From a checkpoint of a small contrastive image-text model.
Model: 11.1M parameters, 64-pixel images, encoder arch res2net, encoder norm batchnorm, encoder activation silu, encoder depths [2, 2, 2, 2], encoder widths [96, 192, 384, 768], text encoder width 256, text encoder layers 6, text encoder norm layernorm, text encoder activation gelu_tanh.
Training: 6000 steps, batches of 128.
Rows from block 5 of the image encoder, named by matrix and row number. Each number is 50 + 12 x the weight over its row's rms, rounded and kept within 0 to 99. All counts start at 0.
# mid00: scale 1 3x3 conv (encoder.blocks.5.mid.0.0.weight, 96x96x3x3), inputs 54-59, a 3x3 kernel for each
mid00.0:64 58 54 33 59 44 54 70 33 65 62 54 39 56 50 59 53 67 67 67 29 60 47 54 74 36 47 42 49 54 35 38 47 41 49 41 53 45 46 58 56 61 35 39 46 55 53 53 53 23 53 42 45 65
mid00.1:78 75 50 27 54 59 46 61 49 41 32 56 34 38 59 65 42 38 52 40 61 54 56 54 18 42 63 55 22 46 47 41 51 44 51 64 44 44 63 34 36 39 42 47 43 68 57 37 48 43 51 45 33 43
mid00.2:50 61 39 43 53 45 41 46 61 56 55 48 56 63 58 50 61 54 40 38 63 52 51 48 42 36 47 44 56 45 54 25 41 40 46 45 34 45 79 46 33 36 41 41 35 54 39 41 54 39 39 63 59 58
mid00.3:54 69 56 49 49 52 46 50 51 48 42 35 61 44 44 58 43 53 56 52 41 45 21 52 55 73 65 37 40 23 58 49 40 58 37 66 71 39 63 38 71 41 62 29 39 56 40 71 75 43 45 22 33 49
mid00.4:35 48 41 53 66 46 49 39 76 60 54 53 35 47 55 63 55 48 38 59 64 35 37 46 49 29 67 48 45 60 25 51 64 32 46 40 58 40 41 49 36 36 25 42 29 74 41 56 59 56 31 76 39 50
mid00.5:47 34 52 51 47 52 48 63 37 47 53 40 36 44 58 60 53 62 60 30 32 52 59 60 75 66 45 61 37 49 47 51 08 51 38 63 46 42 73 64 45 59 43 48 44 59 45 37 29 52 59 67 47 41
mid00.6:64 59 58 47 62 44 73 62 57 39 41 37 53 62 40 46 73 72 49 71 81 51 55 29 34 36 56 59 64 64 26 60 40 43 64 42 40 34 42 44 62 40 61 74 83 59 43 72 68 61 37 49 28 46
mid00.7:59 66 54 31 43 51 45 45 68 36 22 60 44 39 62 57 51 64 52 65 47 38 65 40 54 49 72 72 58 37 65 44 58 49 39 54 73 50 36 57 68 41 29 43 91 54 61 49 41 31 55 61 38 65
mid00.8:60 49 54 50 40 44 46 48 50 35 72 60 54 30 46 36 36 36 43 51 46 50 32 33 54 35 52 48 54 52 38 37 59 59 55 52 38 60 65 62 51 64 58 49 33 58 42 48 58 42 36 30 51 36
mid00.9:38 31 51 62 80 33 41 53 59 56 46 52 41 52 32 33 54 53 35 57 89 45 21 50 77 55 35 35 44 40 51 34 41 62 54 59 60 53 51 39 61 44 71 55 62 58 43 37 29 55 54 56 41 34
mid00.10:46 45 70 59 48 51 49 64 73 56 65 54 47 50 59 44 46 60 29 57 52 51 40 52 52 29 48 61 33 41 43 28 33 73 62 62 32 57 40 58 21 56 63 75 40 42 52 49 31 61 35 42 44 51
mid00.11:48 56 45 33 53 44 41 58 64 56 51 64 58 46 62 48 63 49 35 47 58 45 42 35 52 53 51 50 29 51 37 50 34 48 48 56 50 54 58 69 70 65 43 57 64 61 34 44 56 50 54 63 57 28
mid00.12:54 62 64 62 52 67 47 46 43 32 46 79 59 59 57 40 42 52 41 55 36 46 55 70 64 47 37 54 50 47 42 60 29 67 26 44 43 54 47 40 59 50 56 50 48 45 70 64 74 59 52 52 49 68
mid00.13:60 52 52 61 52 71 33 55 56 51 46 71 39 48 92 61 65 58 45 64 47 50 58 77 59 48 70 69 58 77 71 51 52 43 45 45 75 61 59 55 45 42 54 45 29 42 37 48 66 48 38 37 50 45
mid00.14:52 85 42 50 66 57 61 44 57 54 52 52 42 61 27 51 35 39 45 45 35 31 42 56 45 25 49 24 58 55 50 67 34 43 53 61 62 29 71 61 62 43 37 60 64 43 42 62 54 53 45 53 51 57
mid00.15:58 67 47 42 45 55 50 65 58 37 42 66 63 58 40 49 20 66 36 41 62 60 53 65 26 49 56 68 44 52 42 46 43 54 58 44 37 34 41 38 41 36 53 57 59 63 51 46 40 44 52 59 55 33
mid00.16:27 58 58 48 46 63 82 33 52 54 33 66 43 56 65 28 81 35 70 43 48 48 40 28 49 50 44 56 42 51 45 27 47 56 53 55 49 43 70 52 50 54 34 68 58 61 45 32 35 53 31 81 50 50
mid00.17:22 60 45 56 24 84 51 53 59 57 67 44 60 52 46 61 56 50 39 52 47 28 41 29 55 42 25 45 62 45 40 48 35 33 52 39 41 55 54 59 29 19 60 57 51 36 50 33 53 61 32 55 57 65
mid00.18:65 54 43 45 51 50 53 53 63 50 48 47 44 26 68 42 64 51 38 38 67 50 63 47 50 65 39 41 63 35 45 65 54 46 50 33 61 42 63 57 47 65 55 47 67 48 40 49 17 33 46 39 38 20
mid00.19:35 64 51 54 69 42 62 41 49 60 40 56 52 33 41 40 41 58 38 69 44 58 58 52 50 59 29 62 61 48 57 61 29 33 54 69 33 28 59 59 69 40 42 41 49 55 66 59 71 41 55 46 68 40
mid00.20:51 51 58 47 41 57 44 53 63 61 60 52 63 59 57 50 47 56 46 27 39 72 46 38 38 58 36 40 45 59 37 50 51 44 57 38 48 40 34 45 57 47 41 41 48 44 62 53 71 56 53 52 37 60
mid00.21:55 33 63 41 61 32 39 49 42 64 72 54 63 57 52 41 48 67 58 53 43 42 55 42 40 55 53 45 68 55 43 43 49 55 53 48 52 49 57 47 46 29 39 41 57 30 49 50 56 45 45 46 25 39
mid00.22:67 50 39 53 43 54 43 49 63 49 37 60 39 67 61 51 45 38 46 60 40 65 43 51 23 63 51 40 21 57 52 46 47 61 30 41 52 58 43 46 57 52 57 53 51 63 53 41 69 48 69 45 59 51
mid00.23:44 69 48 43 44 35 50 69 44 71 39 42 62 33 14 49 45 41 64 40 53 68 50 61 30 82 62 53 49 53 32 66 64 42 50 57 43 61 40 45 39 45 44 70 40 58 53 68 46 62 51 44 44 63
mid00.24:59 62 47 55 51 60 58 57 52 56 60 38 39 58 27 33 22 22 45 62 46 32 62 43 72 60 57 54 55 49 49 42 43 45 60 64 56 48 50 49 31 44 40 07 39 55 41 47 49 43 77 75 42 62
mid00.25:52 44 61 31 52 55 39 66 55 63 47 55 42 38 60 58 38 67 54 32 51 38 43 46 48 53 48 38 63 55 53 33 54 46 43 32 39 40 65 84 47 54 78 31 53 44 72 42 54 58 55 54 49 57
mid00.26:62 44 57 37 59 46 49 61 28 54 48 44 71 30 56 55 38 64 53 34 66 54 34 60 64 60 35 58 26 56 53 39 55 44 48 48 42 62 67 50 33 47 43 69 64 31 39 50 47 42 48 72 37 38
mid00.27:35 52 38 35 69 32 57 56 55 47 48 47 53 59 63 50 58 46 42 58 48 41 56 38 51 34 51 61 32 70 43 50 44 56 50 32 31 38 71 36 38 55 59 48 49 55 56 37 36 41 57 53 48 45
mid00.28:39 47 54 39 64 51 60 73 70 60 55 38 69 62 26 59 45 13 45 48 29 43 47 42 55 31 38 67 35 59 44 51 68 43 57 63 57 59 44 50 46 47 28 20 71 35 40 47 68 70 52 62 65 33
mid00.29:51 45 57 59 44 48 51 38 45 44 55 55 44 43 60 36 23 57 63 43 62 44 58 56 34 64 38 34 46 28 67 43 31 61 64 64 48 27 58 39 63 35 43 52 59 41 62 45 49 53 51 56 48 60
mid00.30:56 62 63 50 53 42 49 37 54 47 41 60 43 51 40 40 43 51 39 49 66 08 68 36 41 52 44 67 51 44 64 26 47 59 53 46 44 48 42 72 53 42 64 42 46 41 51 44 43 45 46 39 51 52
mid00.31:42 49 56 63 43 34 51 26 58 61 38 52 52 47 42 53 17 56 60 71 50 54 37 44 18 25 65 54 61 48 53 52 61 28 45 54 42 51 41 39 40 93 36 62 72 54 34 49 40 54 58 56 47 16
mid00.32:45 43 48 65 42 49 26 69 40 51 22 55 70 42 48 57 63 31 46 72 65 43 34 46 54 48 39 56 45 51 50 32 46 44 42 54 42 40 43 51 55 28 50 38 58 47 37 35 48 41 67 59 51 43
mid00.33:43 61 72 62 58 51 40 55 54 39 63 46 35 23 60 52 23 39 50 36 50 59 44 58 43 73 25 45 39 43 66 53 18 53 76 59 39 39 56 64 65 45 73 60 57 60 57 57 28 52 62 25 57 50
mid00.34:42 55 53 44 50 83 61 60 56 56 54 33 37 68 37 56 58 59 33 62 25 45 38 42 55 50 64 46 36 66 59 44 41 49 44 30 42 61 53 54 60 57 53 44 32 54 17 41 53 63 30 55 50 11
mid00.35:37 70 50 52 43 58 60 76 62 40 54 54 42 67 51 55 36 67 41 39 62 53 47 56 38 65 47 65 42 52 40 51 50 54 68 39 65 56 49 46 73 46 50 41 54 40 29 47 27 28 42 54 43 36
mid00.36:27 48 57 73 47 43 50 63 46 55 47 72 79 14 38 47 50 73 26 55 59 55 44 52 50 40 45 52 36 48 47 53 50 34 55 55 44 46 51 42 65 64 33 48 42 35 43 61 44 55 47 45 43 43
mid00.37:30 42 53 48 35 52 49 44 29 51 48 38 40 30 39 56 39 54 31 42 50 17 79 45 43 47 67 48 46 78 57 60 53 52 53 50 62 51 14 44 58 57 50 53 45 62 41 41 54 82 57 46 45 45
mid00.38:67 69 54 66 33 41 39 43 39 40 58 61 61 65 37 40 51 68 65 75 42 67 36 46 46 51 45 22 53 48 51 46 64 57 49 44 54 35 50 25 44 79 48 71 35 23 21 42 45 63 56 93 50 47
mid00.39:47 52 50 38 71 42 46 54 48 43 46 49 52 36 38 70 46 45 64 44 37 67 79 39 17 31 53 50 49 49 46 57 63 58 38 43 32 36 61 65 55 52 58 49 66 25 36 66 36 26 52 62 21 62
mid00.40:60 76 49 41 62 59 67 34 54 54 55 44 55 52 41 65 52 40 61 68 36 37 66 58 05 34 42 51 57 33 35 52 68 46 52 40 65 71 47 54 56 59 46 55 60 63 36 60 67 42 51 64 51 38
mid00.41:58 50 53 49 52 40 50 49 59 51 35 31 66 43 34 64 49 58 51 51 39 34 49 32 43 43 78 58 55 50 43 21 61 56 36 46 29 52 67 42 48 68 63 29 47 40 43 50 57 44 37 49 50 34
mid00.42:58 52 56 56 57 45 52 39 47 52 49 51 38 49 50 26 43 24 47 57 52 64 45 61 14 39 63 31 59 38 57 39 43 50 70 61 63 45 47 46 41 62 31 69 46 28 46 59 53 58 39 49 38 56
mid00.43:72 71 31 61 58 67 45 62 37 63 61 45 23 39 65 35 55 49 33 47 45 31 37 52 32 37 47 45 50 41 69 43 41 32 40 62 54 42 66 62 33 44 52 47 63 40 37 40 22 48 66 54 33 59
mid00.44:33 41 56 54 67 32 39 34 52 47 50 70 49 60 46 54 40 55 47 59 34 54 55 62 44 31 37 34 50 18 52 51 45 31 59 49 42 30 56 44 60 62 47 38 57 33 47 42 40 43 62 46 38 40
mid00.45:60 35 50 47 56 36 64 70 61 32 73 45 69 55 68 52 54 46 46 58 56 67 72 42 34 23 39 48 35 39 44 42 32 56 61 47 50 43 80 53 27 53 53 36 37 43 43 38 46 74 75 61 60 51
mid00.46:50 59 57 59 67 45 56 50 55 23 60 60 40 50 43 27 50 46 55 34 55 65 39 49 61 36 39 49 50 41 53 46 53 36 21 58 52 50 40 65 48 58 33 57 54 52 46 57 60 60 32 43 60 29
mid00.47:51 51 71 60 45 77 50 59 53 47 44 40 30 41 54 66 53 57 49 62 48 47 42 64 33 62 38 33 45 41 53 61 42 56 48 43 62 41 40 47 42 52 51 38 58 56 57 47 73 55 56 34 39 50
mid00.48:58 55 41 50 52 65 55 75 39 28 44 48 40 55 56 66 33 27 43 39 40 50 68 70 62 54 15 37 54 48 57 55 33 36 67 58 39 53 55 73 40 30 52 50 76 62 48 58 39 37 43 28 47 55
mid00.49:74 46 36 31 53 40 40 43 61 57 33 46 55 52 51 49 62 37 46 41 62 15 73 70 43 48 63 63 54 57 65 46 47 43 28 56 48 55 56 62 65 59 59 57 64 64 46 36 19 66 53 48 42 44
mid00.50:65 61 55 51 58 38 43 60 49 51 35 44 44 44 54 60 60 82 54 56 51 33 52 46 59 57 53 44 55 38 65 45 54 49 46 33 80 54 51 44 25 51 62 42 37 37 36 62 25 35 30 45 44 50
mid00.51:42 52 49 51 48 57 41 38 71 46 58 49 58 58 38 64 46 46 52 43 47 54 65 46 44 41 57 41 62 55 55 43 56 58 50 64 52 65 30 35 57 41 85 71 56 68 03 57 37 35 60 28 62 48
mid00.52:38 48 42 52 40 73 45 39 52 61 67 66 56 50 52 61 47 29 37 33 49 62 62 75 44 42 56 33 75 47 41 56 37 60 45 57 39 44 29 69 63 52 54 45 63 36 75 58 35 31 49 59 62 59
mid00.53:56 48 53 60 64 63 44 39 57 67 55 28 47 55 46 65 53 50 33 46 56 44 47 30 47 59 33 52 56 63 39 43 39 66 50 55 51 67 43 64 28 61 36 56 46 65 42 47 39 55 38 20 34 54
mid00.54:32 39 47 52 41 54 56 62 45 63 42 28 53 36 52 52 49 63 45 59 53 54 58 31 54 47 50 44 36 56 45 39 71 49 56 46 50 51 43 55 54 48 53 45 57 54 46 42 82 53 54 42 31 30
mid00.55:55 55 50 52 44 59 49 62 58 55 54 58 49 58 31 51 26 56 57 46 34 44 60 57 50 43 56 44 46 50 62 45 54 68 30 29 57 35 19 62 69 12 33 88 45 44 60 56 49 39 69 72 46 49
mid00.56:38 51 60 40 53 64 56 56 41 49 44 53 36 43 33 43 58 44 57 42 65 50 55 47 48 68 47 50 43 48 69 44 50 76 36 46 53 55 54 31 63 33 50 56 39 36 55 41 45 34 53 48 29 41
mid00.57:62 66 45 46 46 46 44 41 33 41 55 45 67 48 64 50 47 68 68 50 64 49 52 64 35 29 39 45 57 48 56 35 48 48 43 56 32 54 38 46 61 54 72 43 58 55 74 49 35 47 64 79 26 34
mid00.58:49 42 43 47 59 64 54 53 68 30 49 69 51 59 57 60 61 45 50 45 76 44 45 49 55 46 35 60 46 47 41 40 51 55 50 47 60 45 43 60 39 59 46 44 55 12 66 50 36 73 46 55 78 41
mid00.59:67 41 44 44 61 39 53 44 46 59 49 43 64 45 47 64 79 54 41 54 48 45 25 61 51 40 32 58 88 54 37 41 39 42 55 39 37 61 65 39 32 68 49 41 48 56 47 56 35 49 51 46 56 63
mid00.60:55 63 52 46 56 41 46 50 54 62 64 48 59 59 52 59 35 45 42 50 51 45 48 43 55 42 60 60 40 51 50 48 39 55 49 59 60 43 45 33 73 56 54 32 61 74 64 63 71 69 35 45 50 31
mid00.61:61 61 39 46 46 37 48 52 69 39 41 66 48 34 57 39 45 51 83 51 23 99 74 30 31 76 63 58 37 63 60 52 55 60 69 16 38 48 38 51 44 54 46 54 27 30 35 50 56 63 52 64 43 34
mid00.62:63 46 56 46 36 59 44 54 55 38 19 24 78 58 49 55 67 70 42 66 54 36 32 61 61 46 52 48 74 61 44 28 59 59 35 66 42 39 28 44 67 07 56 59 51 68 72 35 48 33 62 37 69 48
mid00.63:45 63 56 58 51 58 52 35 39 55 63 64 07 43 64 37 48 34 70 46 55 40 40 34 52 77 33 59 40 45 50 51 52 39 44 44 52 59 38 19 56 90 29 06 54 39 51 52 62 52 37 58 62 67
mid00.64:57 44 56 47 49 68 32 69 29 39 58 54 69 46 47 55 56 62 38 47 34 21 75 54 36 62 51 66 43 51 42 31 59 56 43 47 64 36 60 61 33 42 64 50 39 46 64 59 45 37 54 24 54 47
mid00.65:51 50 59 46 28 43 47 47 63 61 65 68 47 52 49 73 31 52 65 41 38 26 72 78 40 67 41 54 50 40 54 61 35 28 36 51 50 41 33 20 72 66 60 45 44 39 45 66 51 54 41 49 34 46
mid00.66:52 54 60 63 51 37 60 55 29 63 42 42 50 44 34 58 51 26 51 50 63 35 76 58 63 55 27 56 46 55 38 50 35 48 51 57 38 31 72 52 60 94 52 41 52 34 59 55 68 49 00 49 45 44
mid00.67:46 45 50 61 56 49 47 69 55 45 62 48 46 51 43 43 47 33 59 51 37 51 55 51 35 29 37 56 34 50 45 53 67 52 48 59 54 48 54 47 36 63 31 88 52 52 33 46 58 44 42 52 29 53
mid00.68:62 57 49 50 60 38 44 48 64 54 50 51 47 60 41 49 33 44 70 64 57 49 34 46 45 65 44 47 55 57 49 43 43 45 64 57 55 52 57 34 23 67 41 83 54 63 36 39 37 62 52 32 45 64
mid00.69:49 54 51 44 26 60 45 84 53 35 67 51 42 52 60 44 41 63 59 43 38 62 40 33 34 78 71 56 61 70 47 41 43 66 34 30 15 59 58 38 47 57 77 27 61 36 51 57 59 63 62 26 33 37
mid00.70:49 51 36 63 61 44 64 42 50 49 60 50 39 64 51 41 55 52 72 31 31 21 57 45 36 39 47 62 39 34 25 64 39 61 51 43 48 52 44 52 65 31 61 54 46 42 52 51 54 60 46 59 66 40
mid00.71:49 62 41 37 76 51 52 56 53 54 54 43 41 32 60 49 46 57 39 34 52 57 49 43 55 43 54 44 54 51 47 63 35 46 41 52 49 46 45 66 50 43 31 62 42 65 45 37 50 51 48 57 40 64
mid00.72:53 50 42 53 65 35 56 44 49 32 68 49 58 45 59 54 59 50 62 66 33 67 37 40 63 15 38 66 36 40 39 62 55 35 49 40 44 31 66 63 55 54 43 55 36 52 26 41 53 64 56 58 42 28
mid00.73:33 76 42 48 49 46 41 49 61 51 52 39 46 59 56 59 48 50 63 35 62 31 33 55 52 69 64 54 39 55 46 56 33 54 35 46 62 18 47 30 59 64 59 55 55 67 63 62 39 63 53 38 58 42
mid00.74:55 49 51 61 45 60 60 66 22 49 39 57 53 49 49 45 48 50 42 61 38 61 71 35 44 43 42 61 51 38 48 65 50 62 52 51 44 22 46 34 60 65 39 43 51 46 44 63 37 52 46 37 47 49
mid00.75:38 60 33 36 34 55 55 39 61 56 58 55 53 72 58 32 54 42 68 66 52 49 29 43 25 56 36 43 31 64 47 37 35 45 53 45 43 49 48 45 41 76 48 34 52 18 44 46 37 76 48 59 70 29
mid00.76:39 51 51 48 29 95 61 55 53 69 31 45 44 51 49 45 54 53 36 61 57 54 42 69 54 50 57 20 44 47 43 68 28 46 57 48 50 58 37 35 55 47 53 67 45 66 54 56 59 35 54 37 43 79
mid00.77:47 45 44 55 45 53 57 56 52 39 41 53 45 35 64 55 31 66 20 49 71 63 22 55 68 50 14 49 51 34 70 62 46 59 47 34 64 52 39 36 73 52 48 76 47 39 56 44 54 55 43 54 60 43
mid00.78:51 51 53 39 62 58 26 37 59 51 58 51 52 64 30 49 40 41 37 42 37 53 29 55 51 41 39 48 53 52 35 39 46 58 67 60 44 58 46 60 51 53 42 52 80 49 47 56 54 68 56 38 32 24
mid00.79:54 46 31 60 61 49 46 43 34 48 34 30 31 64 52 46 42 46 61 44 42 63 60 22 27 67 64 53 61 50 49 55 47 50 55 55 45 53 36 63 46 90 56 39 68 49 44 49 32 48 50 66 34 50
mid00.80:29 42 39 50 35 74 56 71 33 64 59 70 61 62 47 56 64 42 34 44 33 50 69 69 35 65 39 42 30 66 42 51 45 31 53 58 44 59 51 80 85 25 76 18 39 55 50 57 59 47 60 34 52 55
mid00.81:54 55 46 45 54 62 43 73 49 50 50 52 40 46 57 65 38 68 60 59 38 36 64 38 46 65 68 42 41 51 38 72 52 39 64 61 56 42 49 51 46 33 63 30 55 52 54 55 54 34 35 66 39 57
mid00.82:60 48 50 37 60 53 42 46 60 49 34 27 36 40 54 39 62 77 46 57 66 60 58 83 44 47 25 37 72 70 76 66 27 58 31 20 37 17 51 35 63 48 71 42 44 56 22 24 53 62 52 49 44 51
mid00.83:81 67 48 66 48 31 39 45 37 56 38 60 57 36 56 43 55 62 48 53 61 43 44 44 56 53 60 43 49 61 35 31 28 64 49 53 58 31 71 42 38 56 68 43 24 67 40 71 60 47 54 35 58 46
mid00.84:73 73 39 61 53 59 48 47 52 52 55 33 39 54 55 57 37 55 52 57 23 50 49 41 58 37 55 41 44 59 41 56 37 55 58 46 39 44 31 54 36 34 61 29 75 68 33 61 38 68 74 44 45 64
mid00.85:56 58 45 33 51 49 38 54 56 51 65 59 49 48 64 41 55 58 45 74 34 21 55 68 00 38 48 64 55 38 56 52 40 42 34 45 58 27 49 73 59 45 44 55 42 51 35 36 71 52 36 51 41 43
mid00.86:58 38 38 69 42 41 57 53 59 44 44 53 46 46 54 63 61 65 16 55 69 57 43 29 72 50 40 53 43 24 48 52 38 60 41 59 44 44 33 61 45 44 50 50 69 37 29 51 56 34 62 73 80 36
mid00.87:43 39 38 55 50 70 49 58 57 31 41 39 79 60 52 38 44 54 26 66 36 55 46 56 42 62 71 44 51 43 38 49 54 65 42 48 31 63 57 64 48 46 41 41 48 54 45 67 27 43 35 42 72 58
mid00.88:57 47 46 40 37 47 50 43 52 54 29 56 63 62 62 57 65 55 60 59 48 19 33 46 51 42 72 49 65 54 44 84 46 54 30 54 51 59 58 66 51 52 42 36 27 57 43 47 29 54 51 45 48 48
mid00.89:49 62 33 46 50 34 58 47 50 47 55 50 54 43 45 62 26 57 37 38 56 41 44 63 40 40 49 28 49 48 56 74 52 39 51 39 47 55 72 44 41 46 53 65 41 59 73 38 75 37 55 56 45 48
mid00.90:42 56 65 55 50 59 48 33 54 53 70 50 51 34 71 52 61 43 47 47 54 40 43 53 48 46 36 59 62 70 44 62 42 59 46 32 44 69 80 49 71 54 66 51 53 42 65 37 62 65 31 41 49 54
mid00.91:50 54 56 41 53 44 52 48 68 30 50 70 58 44 69 56 29 59 43 66 24 60 42 52 46 45 47 48 56 49 51 30 54 31 63 44 61 50 45 53 52 45 61 62 50 52 60 31 34 70 40 63 35 62
mid00.92:51 28 56 57 57 53 49 54 45 25 69 41 62 46 40 71 41 43 44 48 60 39 58 51 64 45 44 53 37 53 62 47 40 40 55 33 57 41 58 51 46 48 62 52 45 58 65 57 56 39 36 56 52 45
mid00.93:58 51 69 52 49 70 25 58 57 36 69 43 59 54 46 64 79 28 55 34 38 25 52 48 76 53 62 41 46 54 51 40 56 50 49 53 68 56 46 50 54 35 60 23 54 63 55 58 49 20 58 50 44 36
mid00.94:44 51 71 79 52 34 45 67 64 65 53 46 53 42 38 43 42 32 27 22 53 89 34 35 55 91 76 56 47 33 40 38 69 51 44 55 65 46 52 54 28 36 26 28 70 58 63 49 51 48 39 20 34 40
mid00.95:46 52 57 45 43 61 62 51 37 53 46 52 56 73 51 56 56 50 44 53 61 46 42 25 43 49 56 40 51 43 53 57 55 53 70 37 46 61 41 48 48 40 55 59 69 63 63 52 51 67 42 51 46 51